{
  "model": "CTC image transcriber",
  "train_examples": 97500,
  "horizontal_flip": false,
  "arch": "vit",
  "norm": "layernorm",
  "conv_stem": true,
  "positions": "relative_bias",
  "beta1": 0.9,
  "eps": 1e-08,
  "max_precond_dim": 1024,
  "max_grad_norm": 1.0,
  "gradient_centralization": true,
  "lr_schedule": "linear"
}
Rows from block 4 of a small CTC image transcriber, named by matrix and row number. Rows with one number belong to one neuron. Each number is 500 + 50 x the weight over its row's rms, rounded and kept within 0 to 999. All counts start at 0. Numbers have three digits each. After the name is the row's rms in percent of the matrix's.
After each neuron's rows are labels from the 100 images, of 14976, where the neuron reaches its highest value: "lies over" is the class under the peak; "top examples" is what is common among them. Only what is clearly more common there than usual is listed. The data: seven-segment displays showing three digits.
# fc1: MLP up (model.blocks.4.mlp.fc1.weight, 1536x384), inputs 256-383
# fc2: MLP down (model.blocks.4.mlp.fc2.weight, 384x1536, transposed), outputs 256-383

fc1.624 123:468564475547503473471501500490516386491551540529461506505561508478515506472375638450473569458493520449389490430434449413548435535543548479497564557476533445543539528499524565550485476497467492444479464533501469421449518581527595543423525489542533522504479470543406528419467537452473425527541529433496445451536458509466579544589532544560508491506481523411416376524438519532453495572444
fc2.624 094:518486525481486509480611521493529475472477617449544529475505496476555510476391526487541561411488462419532492482515446483493632516484480465488586519416492507553513531469479456493503493554529422515511527527481462445599585502593453436532448558432472524461521526560502554504476549451437473516499536487543573534460494496616534465527557507619502642531503457493524532539490437530433608550472
lies over: surround
top examples: the digit 9; third digit: 9; first digit: 9

fc1.334 124:541473543564475460460487486447497458485438468508389467496482491649500578500474448468490540493547488506381495365411470482557441540569473472555451486445567593564415488535496507458491518568480488544524488552544454506537533529541583528484425510540631499486496566471419527462487463428548520583442491388476528506608528612442585447501483521597542520517543593486517486548470501490517409549499
fc2.334 090:452548594504519452459572490501496541548510572528517534531505511415467513416493500555462472477467498465548496436447483491487468496476541517461532569484507397501502551500467458424531505478508428530457462470488437439614670587476572436590545432518414510472495497549520500514451566510382488506575492452540466608504487525607449467576551490470575523551493445459473523489482430574555600496446
lies over: surround
top examples: decimal point

fc1.570 161:425556557527453572517468565526484552577442489534442387503436495488494452525525441601496519472487475582499569499503673526435463576470513500471503437569545498479506575524441527477475494497483453500547588544473532513393565499473537507469562561517453492612498504539425454434502555523522596481596550510533508470535459464522516489503482499467475554451458562450512515495525472469432506497545
fc2.570 097:578490547523409457492444422523544500633477496565518493489568604433500445513464431419489424592503572515515529508508495520471522520476410478509504369468431483418407499475433563589435411528514478465468634574517457516566505538535479469468540494452477403462513490474505411443489455488500448472446549453499552467577546551503455522484538552488413461570525491531489483537459584470525540504629
lies over: surround
top examples: decimal point; second digit: 4

fc1.394 115:484463499384449476465530530491550385495520481412563499476533432462495505504461586493456469488430505523454489401404550432561524516549468538533586452420462546562509420437506401612523557447455518613462458494551576461493506535430550481493484578531454475517449433534436440542576522485511460502558546511557392493459523519421426515531576529518582502527473518549430550515511479439515447520557
fc2.394 088:504570502568466474488543540433452528505440528466543470423483516526481443527482493515476478456526516473493484470546495559556610523490501551498564472475455468535575625539573505430485509573471419502515486458471435552639478481540486478461479527441543541466505434590513458500475484502442453562643522481545513588561483450509485481522470468462451500538522436473568561478539472493405551494445
lies over: surround
top examples: dark on pale; third digit: 3

fc1.492 112:515496528510523528467449521521422479604549458438538534587487407411533531521485617490509489453467476496539497455573513502512455488591572532538486517508387463492483443503424566508500497586468502421445498496525538505505393477471558479535383494556468467456511482553463545498522545565490476513531452476532440488572417479466524512508546490540540474466437548497457623547459490486523360482444
fc2.492 097:559495474431552459465518520485521474528453545471501470352528515556540494546446479563577471498514505476504460486495450558471615573514464436481455452519548446543506556506503533489489525617471414548546499475474473443524508474589453488445615507415545500491536430526584525505511533469503423521526456534533526426547440430409489581502511517438459464517475428491528507518596530494487579512525
lies over: surround
top examples: blue glow

fc1.712 127:455510447542472514565558437536503524604542511522587503454445477497553497533441430439562534553456456440581499504581487502524434517533489522558484476597508484543458541526490501504413474468577473502537466499529538489477503447531497437556508498551545533554560519532491477471475465506510481497483536470527364432470458443500569532503546444502559524502597467478551481598471445513511563565465
fc2.712 097:509536411498577511523483495437517482417531442448461526491486568577532512524414481527514487518507533497514517470468417560517556489540449511487457507510582526569553532484547560438474577531436448526468471501435441495572510440570509530578433461546587400445402488552540556554509483448525497479584452491538436588516464486437582554562521502499540499542518467617490480487438477470487477522494
lies over: surround
top examples: decimal point

fc1.56 084:436555542439421532483516479491461521470495470440562475559513398503526500472570446462497581442394426482567529540462526521498420449543467407480525536534525595506429555521489559535474522522462488467538560496571529497541464522471558583522517527489471472474489462460496571411479480555453463494517378500563603464490373404546490550547449541507474497556442495514474560483540529462480458477503
fc2.56 099:578506409479539496550474570513552384489391447461527512421554607534490459544441497531496505542546557477466490456486503574536518578527500459504477455480540484544499515489525493486534560568477490546533377452438489435519481408568478448485531499455569508513465464557502590446548483513500510555521472439512549428559456470480523552477480538478475535515437428634517458575532452423476526540590
lies over: screen
top examples: the digit 9; third digit: 9; first digit: 9

fc1.1 136:545478582506454482457575538481471555465568588506478530477520563489436446484446438516518528536516521459479511534491411402410535498432541525547443621464372501426458459521517473476508402451456529487499489540426478508496423521457553487528577455495382533501437503608565534525578478531431483489422591459469537451589514451534515617453524549493506488549426517444459570545419539582568524470456
fc2.1 113:543579633468508583460399417589531387505576562532537511441515641441530439398489475455639553531577460492480478440526522425458516478519475504532502428416536487487446554451539516433561459479502565493600454497446479483443490501508427580496637514490483517525539513504479485464506445478492449528394529532429505448488482407526478542466509525478429440479452551461550512509487468478402493576455
lies over: surround
top examples: decimal point

fc1.739 111:568480480516466596503453470478524483628464545500545516575556502485474482524417484517482590549438487439441446427480518486516483523584497365461440397558585558501476483508491525543497430516540520561518538518621437501491423416519543464541558499601564472447473467432465453511454570580496529584522533477585574493421518495458469523456506537491496584537534498425483391464577547468456514470561
fc2.739 087:486548475499462475452484518446468457452405452485509556550487477560518501563507446516510498489518505511451476466424521559500475566526461439496511426589517509589501501500467568527532507451478487439517535484395452417538538445509563393559517484467559540514463506575425535536518544425517478488501459473548501419579467451432547474589565470538462597524521414530482505494537461534500547525617
lies over: screen
top examples: the digit 2; first digit: 2

fc1.605 138:502577566468421463476515571487481515498563534517516463474518591540505473467535510435478492512479541475510469508440426489396521402434549570501477575542443539547457449494554439526551459465528550462504544613395448479508442473450557502581521512461451540432495589538546491471539552504507486620448571587489540500571550533561595589489446573506488550516473536496432521563414537645451553485513
fc2.605 111:454592588492507541460449423581523441470489546517578491440601633470476423419511526447595528509559536513499430410544514425449483517521489449490471431427476496495434548425528512447515472495540555516513424493449551528446458494537449585535610517530526554556533493559541459506483436444444463520384476479466487444416508344551519550483495546483516452488397527442552479462514499473473500564453
lies over: surround
top examples: decimal point

fc1.568 123:478535525431467541505528556536456478579463442590468351461502501552583520531422428480486449567396578501390580501562557542490514484572491449525519425501521515482416475465418499575510393576526470534587478492542483490425562447504542512512483524490516580601553459418444566476475568490532620509558507444568564439611531365531527474529524507478510482473456495470539428461575491487497500493405
fc2.568 093:528533503573520457549485412499420456502471545535464489486503603441505528530516400552554433476490509511501536470412563582463464541516404503455500463467411527527511496480456459515451465487477476508541561578482402538586514457506580550491501477422522488456483426648477586490530541483478512507585530453543550451586519471438543454580487488529458585531541522519441481499506475484532540551632
lies over: surround
top examples: decimal point

fc1.514 095:457563481503413569395463513551596490553420459536521488452384514393479481433489473500468380503463540489511474476476413455388527501496431469483410561525539514483526521475550483527526512523478558456549461412494559470574464561412497408429484454529458462480467403394539456491573562488454433589497539557457535551529532491536476506430476493473581459506410551531497504471497498419443492432482
fc2.514 101:582457444443483451505462543533510478481466458491496464501503626537534475497492516526518495511524490457473524477540494585503551588479459421486527459498561440600515529462484517542513543592457429496534519484488453474492445410591516425525554489454507469518513478558551554444579473517507516563518469498496579432481396478455498587544478534514479491489444418594484518550475464464495509528540
lies over: screen
top examples: the digit 4; dark on pale; first digit: 4; second digit: 4

fc1.301 126:482516494471488486408463543541505549480498462517512482502473535483504486430447411529513499482479591532447494418505473504454495492428535466493503579525406529544503488421575390482545554512516442531491591540420477490518445442442502468533570477430482429471452458607583556493508468509522449509432500507436512507510490460572542523555446564517520592456504565536438509431398505611444588535427
fc2.301 098:496526490484542544525436495519577459495490476496514522447619624543465399430507567490559505534518535463506488461554522488415511537500452434519475458466516449558521528442506502468538484459530572485518411476468439507459473506564492596469570543495525448603547488542563456486540499419486476574452476517459510442444494372481534526498467599425499417479404484504538480480526493418505490542586
lies over: surround
top examples: decimal point; dark on pale

fc1.29 083:594500513555512593539569463468467501512502515550518552534523546584629557506471443532532513501501467490572525496552424598455484424392458420467582506480430620467463513511501410534467514535499434464367480565563542442514456485460496478459515497536471493434405481487457581488508504485431449576524490496489492492409531544542556488479487421481434555465367449464499441504620455529519462425478
fc2.29 091:526473361450476492498486492477526473477438462490485422473481603525511455578453483565537500484546578444488492449441463628488519576564454476457445466539487469584517560501531505464477505566486493548579434443450468440520486422571539447489501518438581438536519424547498620488540535465522514513547518456562570487550465418436487579517477543496488536521507442526528497581533462446435521563575
lies over: screen
top examples: the digit 6; the digit 5; green glow; first digit: 6

fc1.151 133:549550599530478479482507449487490424532531536482519493450484552435473477560385535501510531548507541504554455495491364448464593493422496537527486504511491491448433418501505455512486501517461550454541511472462441524508536584537505444546500491486506484524440578593533479510610445466442540455477480513466548428586551495589539513512491554514555468433446594478464478494420520567493489461477
fc2.151 112:529572566523490527465399445585558391479535587501588533413536597558531385439431535435650549516597494495480509436514520424443476600561495512530425484419514465505479586485465492375497477452574529478604519547468466463441400510565518586461608506521482539536588463506561551502479477442506454551412491516496509484486486415566477522386495531505437441571446526470520475498450519508415535566471
lies over: surround
top examples: decimal point

fc1.110 113:548474504529484529491582447438584503484627408475430534555418482552446513596526502498490509515443536417435464505586463578484436459539481527524514463476536486513485469491472554501417535443512574553480505491565542507486453525530530481583553516591575544506546577578496498471492472525446448537560526554470503411525496451482491563538407429580463508470531466455549464526439480532466536553504
fc2.110 096:568486468415545495520436509487484497551512462496504476436485642546549414476458510520469519448520537487564594447424491534438524557527456429476529485527567496590432504425544496487555523589493425548546428405447421457582482391577479525478489477498536501498411441621532555508528517489472471491556504484506429544494468494462495503498492521425520528532478424559451505544563441388506502568514
lies over: surround
top examples: decimal point

fc1.601 099:530377490576452503413436483613511498481426583466497514517478603428424532638510416510515442457502534530378459542523550479380546548477531496462614447535532549487474483427555451432472597510537480514494505544464492488528493519404506433483518476507487533597436501558449572471454538469443575502493534475455521444573498499557564457510549443450538485526509568511422577533416411523496485502514
fc2.601 100:538544420474485489537523502543540423518456439479490524379574605551493433507470532592588499526517562469549493458433492565524517632573421467524433457492534470491529598508497493502487557553489510514556427508445449495514406438562488487463557504462533480549509417588548546499548499488513511536516469513482550421571373499459461552517500550523471524498407430542493489539539491462453518510580
lies over: surround
top examples: decimal point